python train.py --crop_scale_min=1 --activation="relu" --layers=8 --eps=1e-08 --precondition_frequency=20 --batch_size=512 --epochs=25.5 --warmup_steps=290 --adamw_weight_decay_other_params=0
Rows from block 5, named by matrix and row number. Rows with one number belong to one neuron. Each number is 500 + 50 x the weight over the matrix's rms, rounded and kept within 0 to 999. All counts start at 0. Numbers have three digits each.
# fc1: MLP up (model.blocks.5.mlp.fc1.weight, 1536x384), inputs 192-287
# fc2: MLP down (model.blocks.5.mlp.fc2.weight, 384x1536, transposed), outputs 192-287
fc1.243:509445505446584568584438489545518494487507530399513509459479543510459473472489549503464600472453495463515505540514428504551477573489466507390535460562459435487541528462519479554474561527530599502534651482472463508485407473523534451474510583529510439507510514416369483403487533526555476430
fc1.244:568486523534445517561489527480443566502489488562464591383496367421546427547480537574543490589521523578406501409584504425533510496431458500426512483547591344448585565423569484514585424499463517478484570541507508551432409468506392441575569431511446450540422581552468492582454467626488547482
fc1.245:461492455620540494584525611606540495424469511443553543546487590574505428537589496465471493494482649488451477534354461512339428569615595474513542456498545369443389509427449460524417478514569526503493435573548438451487470496579682461451433388458565483492504479476539393524459627538481513544
fc1.246:468450419474684507567462427494534479477445562390503547472519521463422484453467613478580426527455592520526449448508494529528450558522511485551591489463456476470509526394487547414613498480499594548580528538447427446535518441478436547530466429469396494501545620534446394472510540508506544458
fc1.247:533513557474489538543543555515456521498517497400512492458516551499561469555488589474540475530495429501500387424464570504397488541552439481514595475504517547506559471488502457528459527390423493488511536479564568499458474428524427553468538473483573592457582483583643470486435496519467518473
fc1.248:480446444520527547575494515433487469478470552439561465459511476370482484473513473457450492533483470497548435465503455592473516461522450507525501492514553441539514546485506455544518489493573584508450539484497495557479496408498550553442567503544500486470592522500492533567535507475507533490
fc1.249:456415553574521456563514503524625554511393542431409480457507480457507491500521484536505497545558504536433437409432541508467545477471442467646544563456492469455486468636469486472509505468526478503495586490530479463552522478572490578584469413453549520471445450549519498537467488430526494379
fc1.250:417572504568483471589500458425460437457503484436513486560441617624484467526501567538466591498419579489658501506529546582425504522433519462470564464497462521463539467643469481493450541459434518428537468514473505473427522441443452561498510473525446463422585437497465536554612528414500456447
fc1.251:494451487495415517465464539464529530473527575574486484586475500489455523565566440502501497509485559514407474487479428476496423498449548519537445466505529569522404480476513516484492484506476458541501485514566463533514456498548496466499513452566561503481508490497481447447497568497531513549
fc1.252:476477549492401499483520495442488495484459448458481553454499535512475471545524480465514538536503497502509501441427525475518527553491524527502491540496552475533452548490551519451576489503485494465476487479511516518472487527536572555493483457542516488467527516447537497520485462525523473447
fc1.253:526529607554458515525508486483458466607453456436446565503483531588533473524497473477443449485531486548467418460405529489495480506527555529531562524554552489555519502443571529517472465542412540605472469535546438490397500413500426416465498550564540503556599539430508439523534584496494435482
fc1.254:593485514509583442564478476476535404475467494518517510550433446559522545558524521523593550520419506543545475465600472617494513528406356537480577556463565383481495604403399475490520493549515550540463478573480568549595539435583415483478506376478407535497598602456519451443547429473375585430
fc1.255:454520456454509397542508455475530504459634493535388486421504480539499499607501596478421577464537563482453453541546564492537486470562516455519437531477469467467511544415520500477450553549446594544526453550462558416446436477476455451480499452533457609437487551421495493391460520547398478417
fc1.256:510512526561461448453524547513451504544606551503529485491502522539444486519505551536471474482573500499516459493493441450514579499498566428436501430410508492503434439538555513398437510508520517486494477510558465523423516524531483501575548477497439503514503531529530439461500522651492515521
fc1.257:542485644585530422575533443453401477486439425443484522488470504579451554409463488520565540513512410496573528489474352495466409445544498509499503406475556478537533560421460467482509515565483534439457447508591440520440551509501478509476537492424479407501504487531522526494503604526624518526
fc1.258:489410611540681507520504462456442571481627501647496468561513545442465579586445563460415568556468414423543460566484463486506411396473417484453537549503453451577514498518568551487574537512444574540454483506502538521477546475509568496532473548527491439455408519568531476434436434479511417333
fc1.259:457464461416593514517449534516547499454490455588495475410468484490510499443572435465415566511357535482596456534477561495508513492570462535565547476493567445481612517432546536431604489453482375518440534492533528496526475581470510546494481512594435479534544504471443465457502564515453458500
fc1.260:487485579574530492538565514539556538582455404529499505546572423448464558503450466527485444521430500536442539555559466536528519512533491504521549470361549447483537475551472494447480562501488436574525451585518487494461529541514540477495538427510483520550497516514597478508442446536531511394
fc1.261:496431480558500558499494330561550517494453483511384481322442570553545508457505525517484435483401593573477442483489454514437466550477549504516575481405484575523482463472469474563493553498454424571481557525467477435477498533417509610407580492524396453554513480404552438450457467541582455399
fc1.262:535565552557573477561483481492486409524521557428479552476542560468444485493489449474495563473539463546463618453460529464489450512558540551593489463462469518525477514530487483512512429478524460499577389494488463472529468536464524508508512578549475587521498539566507504481531511436479426489
fc1.263:517467552539502562572530444500563465493491484501511545486553511474495481519467475472578413470414480525495447541508507596365408512496485504441527492512543575476430480364469503521576518533528499605530483525528461543490489397519608493338546460493530519506425482500466491480464468452500488410
fc1.264:512438499384433393478601509466511566478487566500413480504472548477508518550513456517517410495445549491574521456453516561539503459484466419518516439510537426478403549530444477477474577544475465471561461484539512501485538538450487571621508401523510513527503405529620433528545514458467485479
fc1.265:532554322621484541520478518522576488543536531457389545481519462511505471474534496491464459557402570478492571446465543504478438512486472562424514437482494437456439506481458590446565525476599549495545581549521585517477469543464560548436537523532503570582502524538517521555531519529620437511
fc1.266:550456543542482531502523507463450529509371531475507452470568570565535477637496453459443549469495500516437439512469488555547468557599508490651576460522510551536472409481565543468538516482561506611490430450557410575493504544508635447401524441471544474496519517467482522417536588450516411495
fc1.267:409544487463513470483498567468505469556423521571576582490612476490514546477513495483513485489441475558499433539583485499442503467478542580615540535410549478497484425475498543487427517488488501490526632490539500504475522478438546474461511416623523470488536510442548549493524492450499541452
fc1.268:580562595560406472536568503434557418491558431435377438473537372461439557566476468550468426461516509544534538518470626481542498478442500501555484493452577567499397469447515489488433538517470427527515540550503530457461480485548478447477538464478556541448587570497582455573453491581564523489
fc1.269:402447552597502473533494480535466455505468377429553454477517559479546481422498478477442481580535479412505492472473478575449435495432466458526540422469560528474514622451555492510486471483510478452469479460487495519562530415488512530501555555487410362551524500473561473610408556449584522449
fc1.270:508530474546513576523500445448520497479456370466429511415555580468488565528477504538585540489590511470494548420488432489476477593479418501529555443502512546536454441493423549525523409519474409483526502460466488464580572427464573518494497479536467473468552425413534497435436393464640519477
fc1.271:459449462550568590491485573461544446605459510436595552404600512425506521437526450513472506470512515499520455587527514442431565470546398450566583480502522490468444508382557488455579517456475467504595537524555515494541566522548484520421434468595421501428506412423555552479453546508401474439
fc1.272:416603530494549485468512477610513450523414364513443493404500627443532453567544537480545530575430416447514396550474418590371499562509595560461548495535466529474534470458596454497545541478501484609445585540425446490586467444456555564382522416552548468556507511479540450370520534322506561463
fc1.273:525417511548461487523536526555535442488598458521488532539555489542530571439446512400463524496574550466448514499643574474348478528477532490574522504444435487486453521495526459546451598510513539462476513579522496414419568502467544476442449461572532436494457398511510447491488523500463483497
fc1.274:501456453438481536521474499438474513569424461447524518490525543519536468535523474522558466469548444470495513470535500453580442418493566465437542495497547487510501483577445457590477432547519535435441468510519567512421511479491497470538405568492500510461481612534402542416655553525532410529
fc1.275:482412510515516566463521517512499482477627467520550479491528590594441550504500527552417532464484463520550590453565417530457580504518541485571495474561513494510514468385515481591503523454582463523430492468442473480603519571489504518444489497554468508512536453417609368431542508552497515525
fc1.276:528422550499563507536568501460471466477605476530521451497521471521501473450589468448452511535484568427510541500490493547423467460491463502531547511525491584435440438443535452583559479452535507518547449547485497526449502400508440525433549463530511594542565548522415528609563567462540493499
fc1.277:455528445519495588528557487442515526596438497532532543502543423549394475513470519470473540580514480552504510435532511428469468484504455563501595444519540629422573510375457541485487579527473476505559478476572453469503484423459478550520563513570525466509550531547490414440499521471553545506
fc1.278:423518413464478491467522545570564438529526540576528399462462483502412510537535460481472520523463573535513528551532438370510420490492577446487484475487558598405405468262338509456469527457509458525514584559509535525518477506537625519488403492505421397540509522529482487391461440464411428435
fc1.279:457489505474447531490481523456495573336446492478439588552467363534536473463518514560513484491384574476506505467486510502579495488396534481531555553400555512491560488455473478464379574541643417446452516377514493378464471569493512490523531494527487527457522475447483402398533528565493516487
fc1.280:470555529647519546558563568476502387583375430443518589509504578515501443464477434577476484504486470565434500461404486557441504455463571524426547507504537442428571511509484557561539442502565626460433490558475530472524403510478573444448503506522601532545493485480440436464578454480535432518
fc1.281:530513431455475462599481526468496527468523452479562459546415490536479500503488482460445518486528456468503485511619512480596483467484535489554451429489497464446470509459451471515534534503555399532428475534473501567503478519518488406512498435467510519525465580518355473407544449525615576427
fc1.282:523472480485464533504496372495458521548444455489543473452515488487561489552514457495563452514547488487439456472545516504441456518480563530521508491507496594572523562475455516445508529543543439467441475459440476473539497516459511552553456517547454424488503514480475405521466537425582545536
fc1.283:468553539547625529517382515493530406552251493471491575544505505530538435491423495552542460510396506412503538443468563646435489503488487547535506478510517509505528471486473513457506509580435523494491450404515404473467406580533533586409448370448533514431541554495439544460480473463521532491
fc1.284:480540500476504531527561372514501473444546434551407453523515490553423409500484475500523559571547521514401481450462549460473552522478509479447467452533498515483618477491575366431520578543495462540494561536497511539497538456506479479540502421537512492461525582461495490497497472452510562479
fc1.285:491461523466489556491580503474521479446550539552555545537468515508492509550533461504567521538531484438462472494625545397472486443577528612450502468562580490479591487499516531509467537453539564539476484532520501499526414541487474456592494407529547489524545505571370609526497546507564534532
fc1.286:484422464501415520506508478526459566515494557544515495532484473470519509463500532469518553520555532453518518494617516510588484463590497511567487522517485517545498507572502465540467480521563421472486420519466502497513482597451526540500531486560466506449467522486469513472480493498493522455
fc1.287:450499468583467500521443436510446479416496519515564488489563544494502568533512519624570484496545449525516454457509518550548418486557555527531570567521481570476496393475489549510515498486469613500531445559459470534486486499546477516582476652482526471470496468450533474388522472507461399508
fc1.288:530482555454507517565568496465479475514521426518525571564474468519521394563472459498424488491529531483530477477482561468415432565545380516488487502567443509485434525604454458500564447522576504496542481561503526548468412432527466604468533434509570427489478517490470482518551575569542451400
fc1.289:456481526466565523518502535516546461554476475487445480442559524581495539465471479529499499507436453545518516480527481477453383551467462511451537523485559545444457508368541502485481525528560463539492462516497478523540450496493479468521543439518450497587496462420512526518446469476598461429
fc1.290:423438500535542498604506547506500498481527545442475364417512612492352518386483479513503518529563504493485541497494396475446411519521450439577472493584443510508647508538542508458568572480425363493526500485472437462478564436572512530405505360483570579498524557395534532543534526564423480490
fc1.291:611530473490468464460511476491598495519522419546462532438447383538445404522520514488467529528630533498548539487532453475498503487522522448478524479494496469574533511505516541546511568489514515532496415519491488430510544501501548448485556511450502496510548504527520534513453436487612476453
fc1.292:565431493520483552541588536502506533559457550521489492488489464503490564495479464445472487475455490522505496509536515458506549462488440440563589505504499484598476562511586493580543499507500542487503462427531481481489512474552501477414519493499524509469485446571459528512503555457580400393
fc1.293:558415571491448455492396611541471524453420429453500416529503447526588476521526478468454501504459539562483544424517447555501456520500492514450465524511397530434396477455497465537531472425518436485446525531496544537491370489463475486454463512572435576363603543601528566531514487579461603452
fc1.294:601508511503522570495471428504434527517502465436465501496502494525545519428512494492459470507459525489501476493452493535524423425506541454517578532470480516509516568439507496490540482556462415539461482449456459490482478519495513491551515511506541492488516497470498478497468546534459526517
fc1.295:431451548363464580545385382449557598519451494514449449475530436464512450428497489562565438552504516435572508526419546454479504455423558516535547432548478589501541553530420504506446542510539575572600405503565462526544445461466398568668495478588442412512551539520476476566583526331516405262
fc1.296:441478544490476533461520437424509454509461423522438542563468486436467509509445437489489558529496497509530594517498445472611464477530533539501489485472519487469427467609496535478525467496403455505515417543517542480433427509458538484623554508510581500436444471541500554522502550595527438457
fc1.297:509500366427523536482496529487512451561485553524503450477454557489473546420521497495544458485495517470504505496551507453507433494486496509521511489597498603543496449430496547564515519460464478582426472533470506491462503458508433464528412369496550480501513548547503556416507564475582562474
fc1.298:511526492522452549498507528407488480432498475494507533518448507475521556480544517454507550476448550521581483490479532582525522536552461524495568510418452516564476500487476459524499531482549592501529603515492517550530486505508459443434423477528488492516500542496570497410548474492491439418
fc1.299:498452575415561491504456510467558522534534543519466589485498526471443520504413474497557533517505431521495527485521460553498463570541484485519463446583431421446430476440463462516538531506553500478560499498592524462419532535563489591525474508485547552513548448471534487504566448465519514414
fc1.300:387478478463555520481436391552557481493558531468551491505524423584496449394544461517484509446437437446491459549555480467525507544526476502510449393512508434541484548403498352469538420484586450537544471501551482581535324468547521456429470552562426524490529465511406471468505540611622522393
fc1.301:493517483511477488506460528558491467581434513477493580555541481558527484536508426521462573491516472548414538465535488431575422489429421487418484384478617271471480540509513445500528496475469532481512465570523487610516414417520474473597492540495542530523466558546521505524521564585471412392
fc1.302:554468653501573567504509496560513474522406609521554516541448523501476424604496421457556528517536591557495496555444428488546548438536509486629539511527464515485531501456399464553639438491619432536520541523610538416553490591531449579440627439513448483543548479589518576454525470380434546474
fc1.303:474518459516532585589470547560539557516457534468454515466490610542503542541509524415532625464426539552500575452499537464454452607420503473580604436522469495560475495510488519496467557527484423572545608475501513518447441434523424458510484438553529568533440425605577515475501466414555411474
fc1.304:502550494594514475524399534498522486418462483488530554452490488491427555579461471581488474474450426484458490538558486484434382474485437524583540463515494524446474465375534527530542543485535474521506456501487543484623478527461552513410490321545555543546487455513436574489523443571569546511
fc1.305:491515516466588522535578513492470532380508470523539536464448477456479494488526507545374496512571431531427497439465449533477469531492347431442435527494394533457460466480484477449474552544497578508517463397614584537443566490409498519626525520511414424399549532555457530535487466457586335435
fc1.306:584474528503475480518486513427485496483397524490419456502452504497444420614526487496536524514501481536553520567467467531447460583569499534490550489474484570580552460533437554485484517538589528546563540436499488481455477560482523524453497450472545545526562556528453469449525490369548453350
fc1.307:492468441443491516478517491476445497533465473483441457402443511499459466523516480506507538517538518479458558437539524436538419498528467455501504461509525556511468459444514495539517542458474552516520507504499522450486483456533482472561479418543510538525547567570501538450555558492518483508
fc1.308:503498461559517462431480381540463485544469406466555544483378574472483552515457467546519529468429492478487495563454579482637532519485491569542464483657475411497534541437628477591451397494412476495482423372521504535584485437465423515476498482449549458503541472569524552407488535575378471470
fc1.309:449515491512432517538531491459416443469423589513471466437516549513483533478551526490522460540454614512491464500430472455460448467515519479573513438491483640502549469552493468588411542491489479502559528475516547485437606540503526572505436432544493515462611416519529553394531534438456502421
fc1.310:459488504535484631460581435450487523525538492500496467482551465471468489485457536514462516537502495516461462461530474514454451515401475515479512509446475537465491519494531486496510494520523537434446468499476518429477471537477485495466481443486455479553482522479491548519514547486494538506
fc2.243:527510415503539446413468518550506693478451567614492605531490554491521657469484528419501520442497547621478474430570475418496471464451462589504508496421513559445538515493503438435467523558446403464557498498512504535546482521524503556474501564495564533501414518607574514519513543512484621533
fc2.244:568546528439496510455528462493538553500390484511405507503549475493487474544530514477455527566408481496498532407440539455515533492468489502483555449523476489497495470469405489503464514502447563570437507486435491501530501476494551548481505568505509510497502480497467471474485477601495468447
fc2.245:483423381434504533459451386517484543440513458452449504622504400531586625420505506452463557414408474410528521494452477563462372559471507442521494569466499380315659393498448509565539466510573578440435344553447460509456414436504497586528346286466403493410496497493440490328600474463539537532
fc2.246:473507469527412472536510530520470531454501485662556486512455485492569509580499448487532529456485555518517447528531436544423482500436469456511533488474478487496574408640507564462457463479557506438471577474508519503465495563536529482596405505477484550500533424443553501430507436427462440466
fc2.247:493503561470412538504494477463458585500516484446554553456496495463512570496541503442482488409462577439618495459568522461474500531426442511483470539503530448533498487507555471488557501447462526509521555476475567497469491484502489472530506586492479462455490508460603489499495499512455511520
fc2.248:514471520532519484513497495478490461502497543499528452491455481532512395526531518501500509442573505471502531507505551525515489523465565496510525460494492513515470484494553518460516468479567495497485521491496493494502531480490490464534556564523505487461447522522513531512493531519545492490
fc2.249:497454514496493511433384482504427610523600459541514509485434486514515436551485475517462539481502527468512545498496505477523539485546513519523458497512527539572413425478507511441564524571513485612581550458457471506500501490446432534508400542485431486443549465549528592570527530418607525471
fc2.250:459500438467429499552535557554542454551398580502495653492460609407451417477513382450546484505426518507530578503493455627480563533503383436474468558472537496541475532461475501534520457488533459494438497535475528464666540586485420587595506377522486569544415346571532473432495618584393331469
fc2.251:555535547555562487517512494503484472526478461463498464504499521470521599521487519450520500518562473507516469526533526490516514501496557513511535471482434460503524513514514476499536546479502564510490493459487506465479514505527517484511532498492439496522467502497511500541465458441473469437
fc2.252:523462500515542478513533537506494484495489573506554529514461479531484440460465520494464499497559519537529447488531540498539506482499501514480515434493510527438516496538513497481493503490511499494554511521496476510494522549475479533460529516512527495466468509491490522499537479489512509461
fc2.253:523486489504511394454558470503554498462510531581470471490534495584486411508531530508536506528634454419492599506516531451531487446537563506502463522487464541431462498455522416576485464458541552475385511559418549563520449498504547544554437597493457626461456560531480581493541386556424545409
fc2.254:585487486523482534520502546458495542411542540567481527526473525502467484472556489496544485554474511426502442556496507437503468560519531483479490529500498570443464479442568441439538481492587516371558509459577547478447430665522517518477414440510519453460475368453465602470479516486601421479
fc2.255:454551559489454509429489512517533501512572372460488328521555471397496449436505506468480439478513419502494557476450492490499459636528437515456552456491611496507477499488498459643497425467536505504436596404546467529507503591400573512475448512460542514527527515606538490540527438548640478509
fc2.256:481509412501493477481505517539518500509478494495478595496505534514510727468503503502511497535478536541534466502559482511562422474476474521557513507513508459475511458418478470532540531511527539558469462517543503504533496505490512497569499508491508464483496509495522551468547590538483582603
fc2.257:420468494485515512494508520543531490533564507517483530492527519491471656569532487538416559521462534487462496457487542553521478471507515484508524501516482497505515567517463479481520471463538517521497558528513478492561455485494497513446544512563519546480518553466512468491531513460498477502
fc2.258:469392497489492420510555564566500472552446507556463512531421375637529387543509504500487467542498690535466504506485531574466527567469504507442487564459552424556499559502534413462469477495568355557444503645470490513500503485473497527383563512523624603561462495480446472468588480470496536700
fc2.259:476517475529491520510528525510487395522515440551490506522517512471542353451488503529476551577593460467484531507432569543477490479501476483547459571525525548482480505480602561495501496520452480459458451526489483505584485460457502458481489618507507520509524498479512550522487476489456527525
fc2.260:529458513486485505541538517378504443411466458472579559530505517477506507498496529442503578445489553511544544500390539499553489544468530556518467478608513584505458462483519573442533492448486515400516521493572526538517492502504465392454500487525431407445460578462441590417580402524525464525
fc2.261:550593473511397466506453563514551438494493591486513461531512531486450434541451512529491467537580456550516540571484449533448453534490444506555514541462478516515512508507447510474437492506406469473571546523478485499583491571548538449498555496490530496441504448381500573560379487487464554461
fc2.262:506511494444443531514483436490454470454451523510535559567483438568511569491509493526510470492454517498495486558557509506450517483487546484492504486512450471498493523528452477482474538488499458466557577614532492467448525487481477445514472550469505470510444502529467495518507479560520449501
fc2.263:423440479503485537440519471476488540486463465481438568530491572397509480467427509441476491565511525448442577444458490523561469476501605499478438527530515564365477483482512558555504445537563619509495568560465486466577465536540482463455480495497552491506494469455471517513550430499500554513
fc2.264:559481448514561513488424517356504552572552394523475439473539444492504605571414475495591537469580503554442630491542631500573517580522519417508514505542506480613537509569502434592481502470451535495549492575468536436441520584524434482511478462474423441493437458449501515495496509461465442510
fc2.265:548511453432468584421684453507532547495414631527495536517438565493482461500444546469481511444514458502496505525642524601614517504603412541527518550583490497627527462375567457561474549622533437451518415391411464452586593539555498601549488539461602456489427514642516474554555587503415429285
fc2.266:444506450431415536520450498526551399497527404485424456433497497519466476451545491471588522568492414527519440521580455396453533479533424459435429554427451496505517495476495494516556499545479449489469427610488525552577460544536417559561523446471618543510522360435448491476408386494397507403
fc2.267:486478415512537467460541525514515496521396649534473432465498514636458417475512479433564480558529493510479511471393415543484501422557529468541439523632421513382506499533503474430488460511467484457496475478499588477524453481536481444547483571527482500532465440519563625602470580529539511419
fc2.268:520438517465468462532582513536495488488487647533503503512436569513490525480518520488522532488552479490525522454515474517513444542560455549537490506523454529419511567491574469479520475550544476451485508438476487526509486524425470528466476517502414466481517505497515495572521599488480538388
fc2.269:488445468510509487505635517465491406491471617531456457517514450495509418549431530489518519487549504557517592567462561501491528522511503479503483543505523529580536560515529485559529491485484542500393494493528508484449457567476481426545525414479462577496405541524506525577555615490400483403
fc2.270:383486560504486553515665529479431589470384483506618449517486496542518461533532457522551479489429497538531463501543532608511517478494535481494487548527502526411505501528534545482505496476529492488575515596550547563457465528533389441430477426442538536492525590440429450507454468467530442464
fc2.271:512514492510541465539508473502476473467467464535548532489461462498490378496510543537501543495518501486505464476481515535513469514466458524495501502497494521469510517502581497510529512473542509521477478508481524479525510476486514474525479624500495460488528524483479480499497483466528531460
fc2.272:496490557483550574513539533474476482533418412544565455512586490440513728479442516534476499454527572473489523498425554536509515455519494450470483509501439483524488566500520503519502503473512552412473482523442512520650563477557564501426456355507444482511525555430432406569427453479449520614
fc2.273:472464644493506523457541495531490449511673532450351395492432574453500446495531521582469488568324451501454536419415513544430565554558501535513496483464505544403436436557431508557543415516516540534389525355517509495459440537454432538458542441457470610493503405422503443484455433570427344378
fc2.274:558567518508407580481404530559536443514548561505510462575449518434504343531528536570518498421597559548523450566455348437463490483506426503526468564480528488591444450508537451442506523535540499449557494544484464537539534579527532595531465407523457494507557447440453520459340479552560560509
fc2.275:411505489507522420500415506588403581508401509607560611448456340421563508427494481485612447545462549491514514516485511415430495446506514520480467554518444468485579401491485523513507379462515458474497392453394457508411511582510535411489472451490518480477625538410392544544508602487579569451
fc2.276:589556511478488501520476492538523625417521576423490447493480497444491734570471474532459448440606564508484414504564443453491470585474477497507529486518511424626470432610512490433437505542583535510566448419505519536533446656451526501491420531585521502538491332460535426467432469403661446528
fc2.277:473508451498464491529505518574494546553546533462421530509470494545506570506536488574473507468562519466505477442506420528443431503463606451429485593442510447457536464521493558542560531473492418522413380534501462554480474604441503447617473490490499529485541540427427542524487463534510595531
fc2.278:451518443530514493545568419473510553455417454479541403553499467514557579543551443469599526417438545459581542509439489638471461474465437523379393518375592238574572470558595527395475490520428600544350456385553419522362565388533484366467530556553554477444497538541498535547494437418531505474
fc2.279:453517502647570480519516477521542560599588470471501445463519509481534441475512466564554499512600458549477541446493486541414575478480514491418497491482423464570475498539549501474584482550476539455496558506469499461492537405529476411460417494465537483511535507490477459536470465483512519492
fc2.280:409497423484523477587480431536446464412428455477440392485518469431507410479494473448501548478475441503469483565586437386559485510537570472572508538456444507505528468383424514504532490425410571537495471533527533481470438473497561533572513520485387619527498501584488550544515560503484575362
fc2.281:448506530474569554450516449489600619549481527441444675473526460574498563503574442506445476498481534485550449399546531435387520630630524520479473458557519491500464425590482480451515454503422643496456456459445468483421525656438520554559547532476610528441511556390570516561462558558481537526
fc2.282:506494439465587469514500613462416445448612498510506479530416556467467496425506558489485527545553541502520433539473465538484425602511483509452487491562542499464507480519491477471508574492477488540555548425633452498427465483493524452502514499515526585490441493385522574537505466510469500371
fc2.283:500488478516456514532524537493522432550490440494505582504482480522516460488462570447480497512455543506487545488468517501512534529509512500495511558509498499522455459506554512477464448507545410463508493476476483475531511532491476441388467444493549497477422540484554497540612539493474422539
fc2.284:541461496530515520521483518529573508474503536479549503520563474487501556517465548462505508499520525528493489535500465444496467446487562466490472401426471457577521506523511509510473513486500544444547467506473457462590536502483492550453484550485589540556487455525491515527515507582490479515
fc2.285:597560424480565518488402508520475528551416567533528571509439509595562467579445511487495496535501550491456489491494498555511486505520559514589493499493464462509396418562548470489458504586409603511474570551505471493478553447445475531495594514494569471532611519484538402470552518480452495502
fc2.286:589519523485522459479489551458488459478514503516410557474446450551402647477448502481477505463512504474465601451416416488415466555516568479452470412475487435481488491471452534507441447536406521472483561477485539510528500447512482465522509543445524510513546445527451596523461618564517539539
fc2.287:472512572424578542466451490515536495443506573559510577478472387393485566457496490488513524498458488499518482437523565401532521498419572511547427485484517523486491501566544529564459542512504476469548493499414536471528471537522552519512557517499492530532492492474549512470509484509515410567
fc2.288:398500401491457491541476439582488588486424464597506463522538526539442455516465531432514516455426487540543548491410552442489532455411514556520482513497532443571510591423495457517483457588479612552519551433571549519512547430551573602495568513535511537446443528549486537454486552476435463438
fc2.289:441449471575479501441508439503431454484529570522547481507456526485494495499533475454493514512583510523479498477528464530492472470513544487571488484464522515551517525506504492455497515521421547471482548444543536473495539543448526465495508494508452516491518543531523546556524532498486547454
fc2.290:502504473440453498464506556502495532474475390456475539485487511531484806505405535519527479523583449476440535538510552429595456550443577407511477447502482398513542516437496539584471479456495346453621467554474515534522559508541483455437505604503487542509556493505489570531474506483671513650
fc2.291:441517532512510488581587496512421527537559420425549462541426557483515676426467493436471509519394538471464427577497566561507476534483554503480468538502493452393386431500461550429502459521448620518510541388485589522415435431441490520547512563522463577562506419429554428498511557544377491476
fc2.292:517516505562394502490481449529548426544620579473524530477475521485540406519467560550488463538595544496468504507555486506483499605480431514455497499469466490487542462540541458467453548557394504457600515567494430492480490576489469601533537409442540444486462512460497535424445421554426559564
fc2.293:500515460481486525517461483522502539530395528504425530491594449543490477571549458483531534493475496494528506465454534399492459523508496479474465523447576478494537523483533532484464479511489540553531573577515513520465447501524515458428548622476557509484475508484409539547501558468543535323
fc2.294:511492518503556482508487537530506498495518557487494531516475525480495845533516484497513509506540499482511476486507505514520497507502567562502501490522499493456496445543522486461504519509525479552571517523514482514490458530519504495495529511525483520482485506499499487448513412468493497524
fc2.295:570440497529513489452580593520373697515520569458598676453471447506513556484503458608560512643511301416574571513513451472539555512548551490569546484434441497498538358608553531549481538450310675491513369391461589544536533499474479404494464579468357519545329568665421525365356688601498358640
fc2.296:632454515526482517491403510498520596529514470506542523492496474440515402536474521563441484478549520526497464419613505505519588508497510533473532527477473485489529446593562515508495549520493543520602443540510455492488569542509480534418459425528477523509471569498483483456534475493484453418
fc2.297:504534625540482503510509474561453612493444538508440394517502493553575637525496472578506549493546510616453534504528490475601464370560454508576510482527449446483495498509578451502498498550533548543536508458456486492529512456536528470471493552518449499524513495398550411582407505588575528501
fc2.298:467540523508468509527449467574531456419538535538516531473483471605485435486521388547535500551504523536481606567346533404502460588509534515458416485572577475469508529474530481484538416560462426507503461543495609507429437576538535502525543497472473586534410449467524616573489630482475553516
fc2.299:463462556491542489489497547483467496515509507538483408520505530461506527550490479563503483474495555500478497468492495457477509500531476518487519545509537504456520514499518550575499494492456446486470476457494496515511479528487537477483529528497441445486467491491538508523465510514536531408
fc2.300:517471546507470443484456540482491525545556517527542462528572501460509508570542487497467526488546542542465578461461564425585502469548561511557522517450512539502542560543448611434481503523428407517506521489460438513508546588496393510508495581500564506436413518537532449521506419417372564512
fc2.301:503491596508450477509527520473585451491480379513356493500571463526489642542520513571480529559440509543484478502487519448447625524529512537481607484465499526555487491500424547415520481481456448492496480479379464478513514493529499575509535578470433472537518427554467517481305465651529413474
fc2.302:527543481485551512461388442499515610398644499463455503494511495503560333539569556559517469518419446501404522509530485529485413492503302611483470565531584508433562505472492439538516567501549508530523470567490471561515459586456493559469516389507504496431401538530575493394541474447417486273
fc2.303:436526513447502541508609479469524493400528491530577457542537501509491504467475451468445441469421453436579481502547471538423490466478488503412442480448428439425492511499468432500427439480482618564625549576481440419552475558503521535520466573454488455473475485467435405376563424476574424493
fc2.304:506503458442464540477481435552458479526482541464454509477512489522516564505561518448532507526457456493488485582468542511507562495536585495544537499518517475643531539545419490494536468439615473569490464546480488514444510544535429473465502506525474503508514468559472448503506572516391472440
fc2.305:506538534453507512543593515442416549527495496454498371449526621399490545532492413606521552588487437454557516481460537445448491542559504493502519518440508488477471457558493549576478569578359556522516450435441472518418495598517495507556573440505453497531560471447440483495412616474557463547
fc2.306:459561509489472529492454483516503523513537455520476459426449525548502483475517488520467496451536487524488529428516538490509481496470396501470473502505511507467491519462525505532546438533518417469499564544498540523588530517470491559490485567491618526456453474451548458599435524509516527467
fc2.307:493560544533467541489460475550537529516466541480477454547529512508560658523502489557537487502532504552404492561522473563463529462545515560521528534518496457499521497589496495512518488503547423568465446505493467489524572551536516493404447524459534443534506516421546484513458471497583493555
fc2.308:416523492485458526461502509448615515477490414531484478400540395532480791449426544514515563612622465530563562480507546438592445576498628421568546508447532503537593483450525537510500492461484453450611493548493469515503549561612497449537463429457515450478461483546489567592477540412477435570
fc2.309:634432655435475557475458533581534436486554570529478449534524613538498576571544520545493508575350497546428402427487493476548522566495498521431505442551452495551509488511481540519469495523492482538519482492506459501524546468488490610403600467496503475472415465557496357529498485649456442527
fc2.310:487553547527501438498469491530501502509482469453483506524466399534493547545507518497487524491476493511572550495522525506539524529520570563513496492498558511480510440526517463513471493485488501499486484501486488491497506521506524468517491499500470477518509496468498448481460452523512473536